config.toml
arch = "repvgg"
dataset = "pictures of board games with random positions, seen at a slant"
crop_scale_min = 0.2
activation = "gelu"
depths = [4, 4, 4, 4]
stem = "single"
projector_out = 1024
projector_hidden_layers = 2
beta2 = 0.95
eps = 1e-08
merge_dims = true
steps = 7200
batch_size = 256
epochs = 18.9
Rows from block 10, named by matrix and row number. Each number is 128 + 32 x the weight over its row's rms, rounded and kept within 0 to 255. All counts start at 0. Numbers have three digits each. After the name is the row's rms in percent of the matrix's.
# c3: 3x3 conv (model.blocks.10.c3.weight, 192x192x3x3), inputs 39-51, a 3x3 kernel for each
c3.8 102:095128128128169128145082128056128117112104169128196128094105128128112128096145128093182113128128170114128108128169155128100128088183148128100202128135171149107177128128180180171130133146086170114127105093130112198128128128110176096106128128142128128128137166110132139096108128157109169128109114128172172114128124128071135066099128094148128128128128128
c3.9 098:103131128137096128128128128151128070128101128128128160111080126128102128113123122128214094075131113066128069088128180128123128107123156075103128165163123122196128209218128097128128075174104165125159128128157136162097177106189128138117128183167093097151117180128082128080169064094160069128128022157128120122163128128127128108145128128128128123151128152
c3.10 109:128157128128151103134122165093128167175116145128128115156098128149128131147128158159120175131128064128111055174128128096100135148128128122157162128098128103118128165161128128167095136061116128100107113165128110143128087100110105128124128128090162123128128128135081124077090079128173122084185136151130112128128128147096162164109128128128136128128128111
c3.11 086:110128140142101143148128128128063128092115084127128107082128122122128146144128018160163134128096132125170128140128128096141058135079164128144157169128140180157128111128050209128126125188169127084128182203128128074100116089145058128161193144128076098164128092090161080128140128128110123128128144143128128161174128128083155128128161128128154128127095128
c3.12 106:142127128128128143106052128128115128128130164118149128199167113141128128128082105181128148082128028171128055099128126133129149128131112128155133128183126071067108183128182192085147168179115128135126128141128128066116128164128127144187089100129128128150112155140128128128139131105127128128080075128128173152128166134151189116096167139132128152128119128
c3.13 103:161128117104128131151141048100152130128159173065065073163128186128128178100071080128128082073128128128110173131128103128128106079198168128187173134128128064089072176164191079101149092121068066158128128128106128128117172141118071093190128089093161187148080149188176157143128128144078128128123175208170146132170143120175170182074128162107128091116178128
c3.14 105:171140128128128128151124181120149088087128128128097102128161128187115091128081122128114057128103116107115103132055044076128097144179128138099138164113128173128128046093196164124098206183128128182198107138128124116106131128128156124128103143111111128082142130079199178177181177139145131128058111128125128128089123119181150112165161168109128162093128106
c3.15 093:183158128204065113128072128128088128128098128165138088114106128131105128128128147128177128128171056104109067197128152128128197099128130128128180125077126128071138128115060174155134128128128089090101172128128060128128154099128127096128110128163128128171128128128135068156143178080128148128128130152166165086202128128128116128128103128133128128100144117
c3.16 106:107115118128136191155137128128109128128159098070146080149132156132128128110182121130121080128128118128119128095092128105128190169128128124171142111139105164145087128128128128078120218177132128142132128128096113155128156098108128104150128186155105128101104128137109164128128128130113038128064059108128152168128103132100108169118128128128107128084128128
c3.17 100:149128207155128128112128113105128187058118135134092128116196113093129152182169128152185178100128131126103128128128185122128019145170132114128142177165136097166126049092128128121191109180062090161149142128128142081078169128095128128128128095143128187163134128145128145128052116128171133128144076083128144128137048091078068128105172097120120128144100162
c3.18 113:115158101128128128164079088098109118128092132128097121128121098128128120116109167123140204128128105178079101156128035147096136136102113128173096128137163139118128128128098168082134147123128143094141112128110130128086128171150139086165138153128128128142124122186168128139128105109151088074158053071169070098128128134157169128179128128141114128103128126
c3.19 110:128128191128117102100128162149092103150105128080115150104128123128149069118144122109118078146133128103177148128156182057099113128128103082115047128128136157118117128085081105128101128207114128146177098071114128093128121157128128128117111107085128090153097108119128127108129130143101106109128105128128154171145128106128143091133133128077113098091081092
c3.20 105:132104188180090126152090148128139097079156134128119128116177128116093160128110114124128186128128174083128205112039116108128128128128137109188177103128134128160123156112122128128128128131157132090084114075128109118128118128108251061128128142207135114147128128092105067128100117128128110092089134128219118130128139132128128121128080123122160126128129083
c3.21 109:119075123128128128104128128112143172144095146163160102108152048126128143128106160128128059137129096087156157128105112114135128146113128128087128103105127128128128143128128169128109128128120070128168108074181116128128167092126127098113125170188163171128128137197109164105104104191131114128128128143128156145108128128123080128128128120150137113128128134
c3.22 093:128136128090128167137128098049128128128103128128168136047129140108162128085115119142110126111175128073124146151167139062088068128160172145085128108121128115163137128101128128128128128137142113058128148111128133167123128107081116149058083128147153086126090128153128128128126128155093131128202086157078148055128124104129173128054091128094076103062065081
c3.23 101:159121077125128112128123085099128203094141128098128193158079102098146128112093128128132086128098174079149143152156079110128128097144128128115108128152114128128128129098126158128195128174128077150129128114136134128160104128093128183128033128124108188214176177084157128174085128085115178087137183090198128096144128089128166082158119128128125128128072128
c3.24 118:116180084115119128223072147147128101130128108128138124141152138088141158130199128128101188162153129117158034142127190078095128096128084166180142128144128131121080100123128128171074128082103191144136158091061047119128096088192137127157156152126119166128128010072115193120128128134128160099128128153128121128113128128128132111092142099128128128114136128
c3.25 093:109128109135128139053128150159128163139128097173132111188128077168128092138128107180128132128128100116123154188212129084047092128128128157154114119128184124128128123119013101128144120128087068090128128128132128127051135069128128081044076145128087062128106128114128173128128183121106101146060128097113128128089128077096068118128138133154128070116083144
c3.26 099:213126149128134128128136143186112128154128097057115128144128149128148128147111156128127160122139120190128128170130131128125100119145087128149172106128095149177128143159148135104128128079058128180197128170199128085147149160174075135149148128087102128128167128182087175147128128122128100182122122152128147144113169128128128091128119121117127115120128146
c3.27 097:111121137157139078102128128139128098128142078129166163128128075155128128183128167181179128156128128122132099177137128164088108149121134128098128128160131188097106128128128128154121164134196128142162128125128120128094108200128128099180077113152076175105175130141125168128151128128128160161107140145136152183128125143097124128185156135189108128136157098
c3.28 103:142113128181092121094128169181190148107170119182109128130111128061110148109128128128171099120116071128141177110052128161186166201163221128113093121088128123155116159097128093128123082128128127165146178124077087128098145128160111128128113034120149137097162128128182149132128116127107048138137181134073148107117154148109090174150172149128128128155179155
c3.29 083:084078110128128164109128115118168128128136160094083086237128128128130151128109080108120198073135128085128097128097111113126128175128165144185123128128102110106109128128174101128128128176095155128100136148163172218128128128088128116169139128128128128128118128160129108128085197158139157118119127128116143128128093128128115060068145082128128061102060079
c3.30 090:142143128209128128128133128102107177111152059128067136084175107090117128080128105128160139128128128109128102149189144128128128128128128117171146080128128128110103090116122144128171128164096128192166128149137128111128171135174123178126128122110157172128151092205128157170203128132101124126163081136184119168188128149137152104127165154128128152171128128
c3.31 099:128105167136124128128089107101097088176134128153167159128135132076109093157110129152150027177158128076043220175154114091077099123136081128154089128128135163178128128075128180137160119148137118128185128084133184144097152093084087128096131120106100163166128128162150132128193106091128128076059165128180102128149084064128128134128134107174127128169127192
c3.32 098:128169143128089150128081143086137080128128128128106167128138127094132135155121152083139180138134128128128203134076082087128128128128188152128128104128128059148128115128138128128128176157160112089099128128102161137128128128161128171145128128128128128128054153160193162145092128131135128154128180165128107066138148154128112128128102123180166128128145128
c3.33 104:108059128156144128128128128126128186105102128111128128119108080133128128128112109117128131107123176070128128166158119072067149177186104084088108128131104136114099163226140098051043141153170128157114128128145122098114128072091128143111128142129050120111095128128128073128056161128098124140136113160128105108096128153151095111114135089153150096128130146
c3.34 084:128141111128128141150211158168128128128125128111108105084154128128110134166128128163126175128128146128141091101143128128128166152200086128190156152128144118227098189128142128133128066091093128181128149120128105105194118114066128128078099094080128066128111139128170128128128104077128085166128128145127128128128169161108135182113166128128074089128143161
c3.35 083:128128166128118128180185122128128076106084141128128139154122163128131125176142095086166190094129155143117128105150128126100177128128155128157141143184099128128143133128156137128128180206128128114104137096128128068065169195128128128118128128128114128128128128128126128128128170140128140141128128128104128113128128128148114071161176143128128128128128101
c3.36 105:160082065181173102140142155141126128084128128122119128145128099128128117128122162158088039128112128127071101192222198128128171086012128128129093128171189128128128104113056128174098181128182093128184128128128114114120128100146070096076122111128128128142124169186128178132149085128109128057098115143166170089085091137130160116087121147155163122136122114
c3.37 095:088144103140128128128132128128175145178128133115159118094156059104128170121043158164128128154128145096082109114128128126128126125128085062221085128128128148128085128212128165141148180120094128207146188140196128132154193216141153128128156128141128118128204145111101078093078183128113128105175111090075134157128131096194141128128129179128105168112079116
c3.38 084:115128177147128071097083128113115128162096116163128177089118079129155120128119103144115058074128113111126132128123166135140085128062116128135128099193145128128062056124128128128120079088188086142196128073108162102175128130128144099128128128165128117128128169163132138128128054175167083193133128128128174146128061128174128115022051021080200052029033068
c3.39 094:118113144184000128158101168153128157150128128143128128171114105121093161128131161109170232188139184128154128127128117098122129096103052128123128128128128108107128135127121077160128173169105159189128165108159128078128123096120102101158107072176196163181127103138150141136128128099151111128091128162170128128186128128128126088095079128128128128128192129
c3.40 079:128116157089128128134107099128123128095000167124145137161089128128140128179055128128118128183140133128128175085173128128128128144158088103163094128128197109176120141155128082104145128150108128099128142083120105200188150130084128154151128148128087082182128141164119172205128223093128148128149128090130152128128128201144169095172187166128128167108140157
c3.41 095:153178149146166091146142099128115059144128128128165128128128113141000103128161071128106129128160112093128122070128110158145154128112187128140107134128128149128128150198145146168128087178128128182136128143128201128154169128105082128201093118128128128128159147149128128128104162128101167089126128151128111128121150135110125092128147128128139178151099170
c3.42 107:145154119182189039087133156128092169128146116099155128176163137134128155136128125127030177063015100128128128099130155096076079128106065155150142153128153128125128128109137089128149140122187087158105160128151128099096158079159164158135128169139108096138067112048128096077128014094160093181156157176128149107067128128048096067108128126125141128132128128
c3.43 110:203098154091162203128146171128172147097128071178166098128200214117128135128128128084114148128128121145086152178196128114000128128217128160152150142128150182162113128173128205115102128128097125152161183128165118083128118155150116128120120096128125108174128135174117118163096128128183057080128128121061123146184112166192128172128128110128103129112154141
c3.44 092:134154142133133139170128196162076128108116117136097128182128128182087132128128127085153128107076192084128106190128185102128128128146128128128126128000138144140139191080051055153128128144128164128112063128128111088029128105146131107105106167128174128128101153118101128165083128063128140128128165107128146128128125128128128145054215116166128128128146149
c3.45 110:147100153161165146061130128113128112132067135099142128128159128128128128116128117083112212134128128130117161137112189230147135128170063128149124111128141128141107102151085192000076164175155141156128122164160061169106143155205109128068128118115142183128139126217137128100143073156128128145083127158134218060194183147008128099128122103128125179118128128
c3.46 087:150102128090128089097095141077158085128190175128128144128104128127120128173107156111116128137128128092124123118128128051128145128141128099139130196128153128161128129076184113151128167165128128220109088000172187194128147146128128128124128128099128128128157146128086128121100214128111158189077128128128137155128128162175124092099175128117128091147128129
c3.47 094:141089127128085100126161128104128095128122092128144128113093108155128121103169128122128128128128128128109115098149219086128128122128128155128128104134137113139159233149128128128128128128148136165179148128128119146079155157170222000152138128151128103108177136108186176081102128162149128128128116128134068128061128095128049118156069134128148070153128106
c3.48 094:128165128111194128128128144170175128128128116128083180128153128143128128155123070088075151104151128087113130128128096180193135128140094156128112148129072128085117128130128128114087122218149200168160164128128096073121112088109128082128142099083128225194204000157136102155172128128161078128110128056128079064130088099096072109128114162128123128128130128
c3.49 104:139148128152096114128096128096128124139146091067128128153128046080082172126082194074096128128134127086156112215195116128168128128128111078111128151120128128136128128128069107128119128142181144160153058127163122072103097096083142124128128162133163180085134064102113143128106087142082000064045136128104128128113128128084077128113144094139134122128139068
c3.50 095:128128169140128193143126154128108128128104133128140128211171127177087068177047151126149128126138152119142151095092159052078128178128117128132182085128128143128128166128150119141168152128128140195128107149095086095115146128079087131128194128175129128132128151109098114128173128128128139125142126128145191128202000218053132066092128128128090211194169128
c3.51 101:128144065156128128128118128143128128137128147111128121128128124128128128164176118086199153072126150128112153178128128089128082145108057128146116081128145128171133111060132128095112128128053140128128170166074096032128091128128097168128132161128102128148134128199123180137179149155195036128125063128111157159095126128128128083112088039128089128091136157
c3.52 101:154099191102132128089105128149148148128131132128128114130160150128128128193130156143095128109110078128098108149128128128100059048128160128133108116138148128128191147128176151093184143128055083141132114101159128113128128092143128142085132079128091120157162128098128073099109128107124092126170128105123155128110110178123119113128186171156110146185128159
c3.53 104:116100142128127124128128063091098127157105083128128128128109064128154128132107128121166128137215128064065138108142092128128113128144165183098128128128190128124165185150119115070135100128124098156130127118128128102087128036156157128108153155163142103128115041099128089150155113128131079128107119155159128055128175128129102128165146142205118167130130118
c3.54 096:128128128128088071076128128142138128131128128162134128097078104108118203148128179108150097080103128086067171172099158173170056082112151128130119153135163162173109128124160128089128128119135128096158120134054134114128128163164128128175161143128102131138081126128083091167116124125122135151156105245078138128191102182106140143139149114176128077124161078
c3.55 102:170098128158092112121137139107070128128098128128086132144110128128128098139128128119128107120128107088128163207128182128095128095168128182150128138155128201128128151128094126128091152145163172100128128077097128128114175141128183128128094165118158137128128128136104128100164123086124061128128128092128165128186174159181191118118128128128100103128130060
c3.56 100:128179139128137152165128072128128128128128101111065128128155128170121174147162052128070130128082140163192128128126105134128066101137108128058102121128128093108128163246126172112154123128144128155127182170112131109150128115105089106103128140128128128128067128130178213101128094106128110128173053136128153110128158114073128075149162128068133132128129070
c3.57 089:095128176092128139085128202128128128172128128070128159193128128128157085128128115116138103116159075145107063049086089051116128161106115153197143115148188146128121128128203140110096128098128135103151128128143100096152191128154114114128128222100131142102138128174079128139128170128137128128128128145128107128163081128069098057143161181176096099128128128
c3.58 085:148170139151109201156128140128123145130124100128064128146128102128128128128128097191115205128128189131090186113101125151119128148194116149069110104094099128105118186171059143077155085150034055128097034128148128168103127141087128128156119157066119128161123128141128128128128128128128139128128139128073165128128147128128128127142119153128128159166151128
c3.59 116:128135153103150148128078114128128120092128138137158072079118157121145119132148081094128217150112066128128056113088189159103085128198188127124109128144128171128165128128128128056119121078106150071113144128054128128128067081128073119128148128139103085115128128131066124128154128108105128099128155103091113128172128128142128153128132128086099085144153128
c3.60 084:128195128184128199210126128171101178213128148128128128184138108128093136134108128091128128128169102146120128093116116126128082128128136144128128186139128128128081098128120128145201181128141128103076128128170154112154120144111128166128128169108176128109128128147093128157128128098128057051157137128128163128078116040141128121163128128205128150122159227
c3.61 117:121219116154138098096132126128152151128128101110078128128164101100158128103129095114165164141093075128091117185079030128106103137163083146106058133100142128128167170098128186128111101128113099144075128128084128056128130126128123167128128128128128137100136150128122128111128075172144020145119105228141094078086076108104128178128135132125132123128114096
c3.62 096:128141100128144110097100081154128089138128128120167142126093128079128113128133128128128128176150069092128099097128069124145081128154128127128128133041161158151149093141138165138128143124098122089128128102128136128100135172082128114162150144189128065184128128178128166128185128164255157128168177128128128128128143153104128128128119222149128109192109128
c3.63 088:115153128171128128104128179079128128167106127128134084127108120156128115105091082100141146161142070097098065106174107175078128128139205122072128076128147128128128152128059118128139128128183128128191166101168094155152101058118124128099090128159175176100156145196155112128023079179073106128161136079128128146128103128128153128156120128128159140181153168
c3.64 106:082118172160096141128128104128131084111128115128168090156128128105073149127128068128139116128099043110082138128149143102128095140115151091108167128128112149161145128136090128116130128128146202128128128116175099114128157128113128128170157106094154128113079128024138128108128160128128128120091128152158088127128128104128213128128103107128144128128168169
c3.65 081:136101078090128143128128093096173078167137137128165097141128128080143128128158079099128069128128128128128169109128172128126116128157129157128155128124178189168160128098191149128072128085163130171128128146120128128176128127128183128128128061128139139121128151128110128085128188128149155037084169128108128128156098128128128136098128128126152083144066155
c3.66 089:096128128128128128147128103128165070067177128128122115178128143133128128128148128128128206128092128128099111081128098128116114167128095116123128098086163128128145159146199184128128128128128145128128172069117128128198183112111133128100153196120128130099168139107128175109128118103128128128128075106203128197150128185128145164128128143129119149121111178
c3.67 100:122166128092148114192128128128128144082093128128114128125083132128128108113049092099115174145069189088147102138116109128140128092080128158128125066128128142128128224186180134133128124192195144128133108163139138053128121160123128124211109093128149148128084097255128128081128128128120063128126163143093185106099128070173096128173094145154149128182128145
c3.68 088:128160121246171080098180128103178128063128171048039098113158136128077197128128146168128176067144128128072174106115140128115128103157105112128218168171211169175204200128132179150095128140128161123128128077119128128077128112128119146128113100128127157087128179123088128128080128128128112134156080178156084128128164054072109155188111126089161178096168179
c3.69 090:128128121106130128016076178128120096154128139128128101138128118082160145145128128098128093197117130128048119165156086128147190161117100099128133104119089128097105188122216151187193139098143198128095153155128054128200059098128081109127054139131203118095101173128049128051165187128051128136128190119070087128128128099128128104130100128128137128155133128
c3.70 118:117140115056121128094148128128128094085128122107158127128128096129138128095152128122080186128089128128128109128068163138158190133082125166134068128136128128106140103113128128131191128164128146128108116110139128103128077209112128128128109128088122128128146109123095157128128162128099128128081117111130150106154128100142120175160178098137152103136128157
c3.71 098:185128128182103128131155128128114128160158128102128128154128128109105128161096128079133128128121071117150080143086128128134203128188128090144197120128170112153149128128128128128158128108084128128101092095064128128128128128128129137101115128039171128087145128128152101119128077128109128077128096182214128128172120144128099170169116128166128048128096109
c3.72 090:102197137096128167128115128136152128165142154102128165128128156111168141150075142188128128206130128022128168128125115128128102128044097100123069154128070157128094112153129151128128109137092128185128123067028158144165210128128154122139128082112176128123128180128128129128128110128149081114133128116107128121105152125128168163129127095128143128105109128
c3.73 091:128106090128124106128128128128123184176095111063100078128128175090092128132036128130044213128157170084176128128140130168128102090172126166178090120128084128151128151085125128123078128175219128161173198126187125128160154175128177098128128156104115150107078150128128079128128155113160128238121222190198128128121175128171157128128128126188146097126143128
c3.74 080:068119099128143145128081117172166168128182188109128182143128085087128110139080117128128128171104108090132050155144128128158128076101183157056128184142082128128128081145128128152154172093123095076154131128128152179142128100144128099174125128153126192144179123189146142160128215128173128140193199128173179175093153128117128128128140124143128147128156168
c3.75 117:137123172180117065075128128091128153104138173078128122149128166084109177128128128128097111128128139128110158200128088132152115221186145164128107175128118114122103169100098183159128065084128146128170085090128128076128128160125062125175128150107098085108128172135123112168128092128113046115098087168118155159128107094174161084170099111119128064128128128
c3.76 120:138151155152165115101105118128120071101128162152092153128128070069074134154142176128128027172137230113111075028128100152054141102138123140186163103149128128128128144124132085128102103083156146128128128082128159176128155166176122111073090097128092128145128128133097062114102023128044110035117195128085147111174095129183107143128128104148171119128128122
c3.77 088:170128177163121128081128151128142128143094117103128128128103086118128128196136122149128053075128086128128076190185164128128168128076090098128128071128146095136149128128143123088128160128128088181128128180128096128157128128125137093095128096128128135128128094156091090174108220128136189128185128124181128128128128081170103085131119163170168147101128082
c3.78 106:128152098128150119128095128118128078161096128121128126128108128118128090155145095202128098046203177128102128162128106103087118128138213066128064100128128156118166126100128128140190152109061159127170070181140076128125128172128055166183094128128142087128083148168080126176171130158129095182128111126135128167166128094134172107128129115109102128129183114
c3.79 106:128107128174160128195148112166128119128145200078090135198128109157104153128111128122084128173128128074156069099091128128110131136105106032173142058113128160114098128131128094167128155128128122128135117153169128127128187072110223147103094139186145099171157128085140139141131136174161139155099118128112194123068128128097104139107128128133108127125152155
c3.80 078:115117018128128128116128128108128126130137128124087161128011128035179157087115179128136142147128161097117054113128157128128136128109165106042112198128194096210103129128128122140128128144135134127134128123175119128128107111128073116128096110084101128128099089171128131173152095128165061128128128128128112128123128063155128163128097044083182057068019000
c3.81 080:091090128091147108128141126091128096105107128179128105079109130129136079117128163076128128081090157206128156153137090191183121128128151128154064172128151164128121128177119135126065128158176098128168095102096126128096121166115128128128150148115169090128101083183156107128093221128156128138127149118074128164164128213106179116150128194128186128128158192
c3.82 080:159176128153138128114111128051093234158128165143131071120091180129132159142084171128123150058188127143162128128077176128128107128172168195154142174128170128132148128128118114114103099128110255128145128092128131128169128189128149151137128178128128128104128128128128128145128127075199128056128128075066128136129107118146155119138154112135119108165128128
c3.83 104:128128120128128099092128128128143128128128128087204090141115130182128180166095123108128128072128093123128110094070145128080136128179128115128128080128116139102114186128092128128128174128128083189157101091169167081128177128076155128093183137163164166143128076156104160128151128128131160128176154091132139090127128128128114116106121065148128128128183149
c3.84 085:130128089086128197126117128161143074128050108116094069128070144128093128128128132094123142128128114123116098077128128161174140094078152094117143133080128128131128128052128128126128138128065118128153103128128100147110153128107128077128128113128161164225163141185157049109128143128128115110111074154128100181128178038151128128125116141099118128128130145
c3.85 099:128138091165112122176128142149128155128137065165097128128126128135128128092128091128067128128164097140187128128128122142076055087130145192160128059060096153128160128131127106109119091155129128107150155116142053126124161128128133125151181131128129128132164128128128094151096116128111128115204128113128128096177145207125128128128174159079145143090133140
c3.86 091:188171114128128131083135160143128144128189113138159080068151143085121149092128156101182128169097163109128087246179103128110158128128128128110095144091029128114093167165128131128128072159128129100128122128128167151128128143087136128128079128117145128182142143142132128140226119077128130051128125128128132128138139128128089083164188116185133120128144127
c3.87 100:136075175128128128071090132128128128148128186133128137128113128127125123128165128128146140104153108091080128118134128094130184156157128128128128128128167139128110128128083115128128155118120036149142085142098142021092132128101091098170128128112130155082077126128147090069128158168144137128163136109161120139128128115128056128149128126094135128128141084
c3.88 107:116141061081128128176161160127128130128094131097128128111135070128113128137158159142128162097182100123106060119155065086128088095128025112128170097109091128128118128132086130128104169147128136129074144128072141126128227125088128142172087128096128183128146150080143132095170117213207080128104060128083102138128103087087119128128128128129092125128144156
c3.89 101:108170128129142017143078128087131122086136171132128128191140128128117155128128163095160128128128128110128090140080128128128116128128177128128153128128151128128128163172137128127128128123128088064105128075087118128093086058143128154103114162170128153128099128128106097128146110148133094128128099212109146144181132144128126128169145128128171103155128128
c3.90 095:128103128179128202098128128120095128165098070089103128180128128128099128055130103125191129062114128106116228125125154149128079109152123064128126098086112109128130097128131151135097160134130133166128102113128111101073059207159125109128164128091119143081082158114128104128115117076128100131127128139128176128132166170116103107146120128082130176128189211
c3.91 089:078080128125159109106101128082128108128128170078141110128162128128142128147147128148133128128128128064128130131169075076128216128128145125128068115111200144167139136128103082139120128144174140149128104128118102209153128142094128128128128186096185128164128118128073128085179128149128165117104038090101186128144128129104203128184161139092128168128159128
c3.92 104:128115128128171127159128148128108120151128133143133071025162162122128138128118146128116165128090228142083128175128128128118060128192178143127096133138128128128128161106070128110119138159128090154145045128128112088186130128128149169087128160158072097128128104138121078118163184128131126097128176117177141104089126187132128149097185090128125140128105095
c3.93 090:080207110128113090128128128120097167139157128128152185088128128128128093128178128122128080046167005073158128126104131113128105168158093128146100106128170149177128128121132155085105114128091142128157128133099128072128157137180131075161128150128151145178166139128144172120175077204128093128128128128128113128176105123091087074126086120128128149116128065
c3.94 095:128210128155096137124128210168204128128128128128088128128149122128128144128112157165187159073131172086068012128119109122128109120127128176183164110128090116128152128155157128092147093199141128112094191128128060105131102128186108143163120143097146128083128128163064139130128075117105128155115143142113159128128128128132142101167121048170079087128128054
c3.95 080:170116101128128171096128058208128219195144174192043128128152089128128175078128175128175092128196137128107119226128128163124152128166119128159115128128158098175128113157120128066173123128129130128100150128142097117106088168128118198052179130099151160128152113128041155128152128128128084134083078128169176135112128072128128128128128128138128147136145128
c3.96 097:128128060106128128168128175128128078126121128175075103100149128078087195124131144106128141149106139146128179128128113071110077128136101162128132128101098141094128128129128128128061050100151128128128168168147128146071128081122128128142087054118128093123073103127073128105093105128136027099157149117171112111128152171148178128128128152110128154124128128
c3.97 110:128128190181079116165198116126128128149124089128128105103086165108128128102113128083128160121128128133128128128067164102080128113151128165128097127128128104168128128097128050128176180094091128165128128065128126128120119138128128142141106128106117177127093123138106191128148128185128033153185085099138033144071128062128167128113160139128149128127147137
c3.98 087:195078097163128111168161128128148128127171202084128088128110128177128138154159173127104186128110120053128153128109128128136083155185194128124128134205128128102158102157130141107144074186102128128128065157128128137128128131143128128104128085128182075077088137063105103125068104158171128167128111041097128103113128082128131158128149141156155069128135124
c3.99 089:128128103144143134128128128128169106172128182083154128110150128128066226053128123033128131128128079172128065128115084175121085128128105117107128137128161177128106087151107128164176126128128122128153100079131086128128095128126159128155091128105128129113092167128108094128214128128197172085164118128132129099094150128128128128128152140075128114174128145
c3.100 104:079128128147128114128181128128130128128150128138182161120128146149117169118128094150113106156137128128149113152144189158144155085128132105073158128101191128128128128128105123124152166081111096128158071128116154128128128128154134128128181083128093095107117128088119101121128097128095156128157161128128128174139185128128128155188177101156117128128128116
c3.101 117:128068128186128128080128141157076128128146128145105125101128128181151128144147122128128104128092128128104131088059132128120082128097128115130128124113107117128172115074128128138094128151133113042147092128128156082063128157102120153128128185128128128151128166115091060063074041140033029128077000131128128128091113128128128128106126174088099146071059124
c3.102 097:145128094098128085128111102156188128128128128114128105128128147178099125134111134070139194136137128139128143054128128135159147109128128165039128150102137128135128113153174128107124117183128128128128128178061111058109170141082141173131146128128128137127128098143118128133128187061088198078082128128128176099105093128159128128093128084117162156093128128
c3.103 088:135136158093159137128108128128152128128128069135185046124128202045120206170161166082162128104128141138068128128128128093134128124186058158079122128128089128128128091188128128127054180128150085043147103167107128109039113097166152093111174128160173101102128107128128167084131120128143128137083128158151095156128182128155177128116149163091128152128139102
c3.104 104:108070139131128132134174128120158128151128128128128128112160128152082168088128161210083128113128148128152128121161099129128164093128128121132123080128100128109058121176128175128128094059091128105128134126113113128158104146088198150073107128138096058128104078121191106170098130128191128128128116125128175128184114118128158114106135128128161125128078070
c3.105 110:128158128156128128121128162128142102096128128130128128128112152122106127107135125117128128109121135187074089101128083128069128118148156146170144149128144134101071170124128126134107155128157155163128128173063128111070175051162065128114132166128119150155128144104154128184098110104119093079123128118105128109128091088128076175140128133134154093128092128
c3.106 101:160084095107144128149108128128118103128130174128179155128163109131128142159118128128097150128090128139149097214173197128128100128128090128128156128180120128084093141128169083129128095194128090134128116084121119098159216128142110176192156128128121128108128114173133128158113115128128101176159068082209143128128128128090128143098149128128100129128128163
c3.107 107:116119210128211047155128123106170128128141128108126107146115141180168129128128128138070160180128089159128039066096078156113118117128048179127152142125151123128137150169185114128156128094203128151143124128122128077116169089081165100084114128128117074174164192128128128131194128146177170146155098145062093129125092204128108166164128123106132128103146128
c3.108 108:082129133094133128133175133130091143099166105128128178128127105174113083086128076128120128128128121119064090221180128073131128098128169128184113144093128099128156100080177185133087093185149072065128081128150229171050100128173110128152167128121128148128083128167168128141083167158179108100183069128190128140109128128048129110105122128168128172091155078
c3.109 092:143128154128096109118109108134084128151154147112128128187026091128128101101128154128069091128170179061099181071080121151129060128128101112128128133101147138128150128078128128104128094065097128162165199164128052128132140156121111087128100128156107128128144122143070105159087128128123139128128128094128148128179110093147150137128180117137179224128208166
c3.110 095:092049219166108130085129128131128171128157128136148128128128189128090185128118112151128195188144179128128138022087076127154128157128121145128127140128136080082128151149128158113116146187118108128128132081044095128186128128128097158128082133081128115125132167128153110128131154101128125128174138140128105128128128158119128147169161156098109147185122128
c3.111 091:167128128117110128085128128145128128115191185088128128104128098128117115138106189169101168106128201093128171198086216123094089100128125128134128061128155128128140128128077128105173121114156117128139074128143128128128173128152128176096166080143128091128109175128187035128128128174083128129128128128069128128128154146183106180127123142128086176128128128
c3.112 089:128189062194150135132146103163128201128128128128153117161122128128118108131128095128116128093128122128115105166107072128128128074093123128165156156128138166138142128128102140128150117128099147082082126172151081084168129081129128164101124153065097128067114163128056148169203081166176154109103170109144128128128128148106128099122181107107154165128144153
c3.113 093:077179071128128128132128128128197147128128174128144154150078128137128081149158085128150128117128180128128128107186130095128128144128115118128051167128128121128135128077128128172147131107180111200128128128062075169079165159106134128131128129132128184098122114173081144128115149128115076128146147128162096128091159128128128084133128128128127128113150128
c3.114 092:144128128163157083108128204090128146096169116162138128099079128142119128128081128111128128173109081122059169078127082145101089128128147144134155159128181098130115128128108128128128167093209087098106181144128120128175137128128129154128149128095129106128128128079119172119128169182128128104096182128118128096042098128128096128192172147089099145176165167
c3.115 099:197128088149128116067127035128128128135128128110128116128115154175128118128122121173060128127128128159111066128128134174128104090081128151167140128128109101128067128133128128109128164116128128138128139151128074128079128169128128128128181128143128103166084128231122183128104130103165128090185120103210160119118115128111128121162128157166114159102174128
c3.116 116:138096128124145195187106148128156100128128128180097156111128105108135128145133128116070154097093103128155120128139173157139034222166191079098128110128105128128113109128128107128178089128128128152128112128128161128128138086128128158070099200103138128170154128128083187117122112123128128115115128172128091115216121185128128133128135128128170122128151181
c3.117 092:128128128128088128128128089169140128201188128105071091066116130109141122090089120145079128187144086086114093191158112086086143128158128120128069166148128193128128121128128121155141128151069128102128129128189097128094128128149136097080128128163128128159224153176058128098168124104119114123181128126170082105176114128174130128128128165116185158104122141
c3.118 104:128191082123132128147092187128164107128145137128135146164078096153084128070167125137155128159110126128252128128092128063152156198196112069104185128108124156128110128142154178098128197128128145172128190128152099131105136093128154128128128195080128128128128157107069078127115106128128087172121147194128121128115147065079094053130086128154148162128115089
c3.119 109:095163128108218112128112128128124126074143156113128157128128137151142083128124071068128209128177141149091142128203083128128108114153128128128128130136087170128078105128133085150145086086121128153128128138128096139114147128149128073121111144107128098127090128072098071128185098153128081147107046128128095194128128128094185098128152092168156090128128076
c3.120 095:128142112116128177128139206117168128148128136121167160155131178128128091128094128101095168096128148128066128157182204128128128049128173128128128128120136128163128092160114114128145128120136128128084148128128120115182105128080128139112128128158087128129102128156152087152128128098158099121179115026103128106015157128128057093128149128115176107101081143
c3.121 103:128111143103128128137128052124128119138115157181147148110117085128112137129126152101174128120128118128141127128055128070128175087132118128142128093115087128128179126082084141155066128071084117128128176167142126143128122093100067128176106128153128128139144104132092114116155137172181058126103073128163156128123149072067117128160128128128127156128136128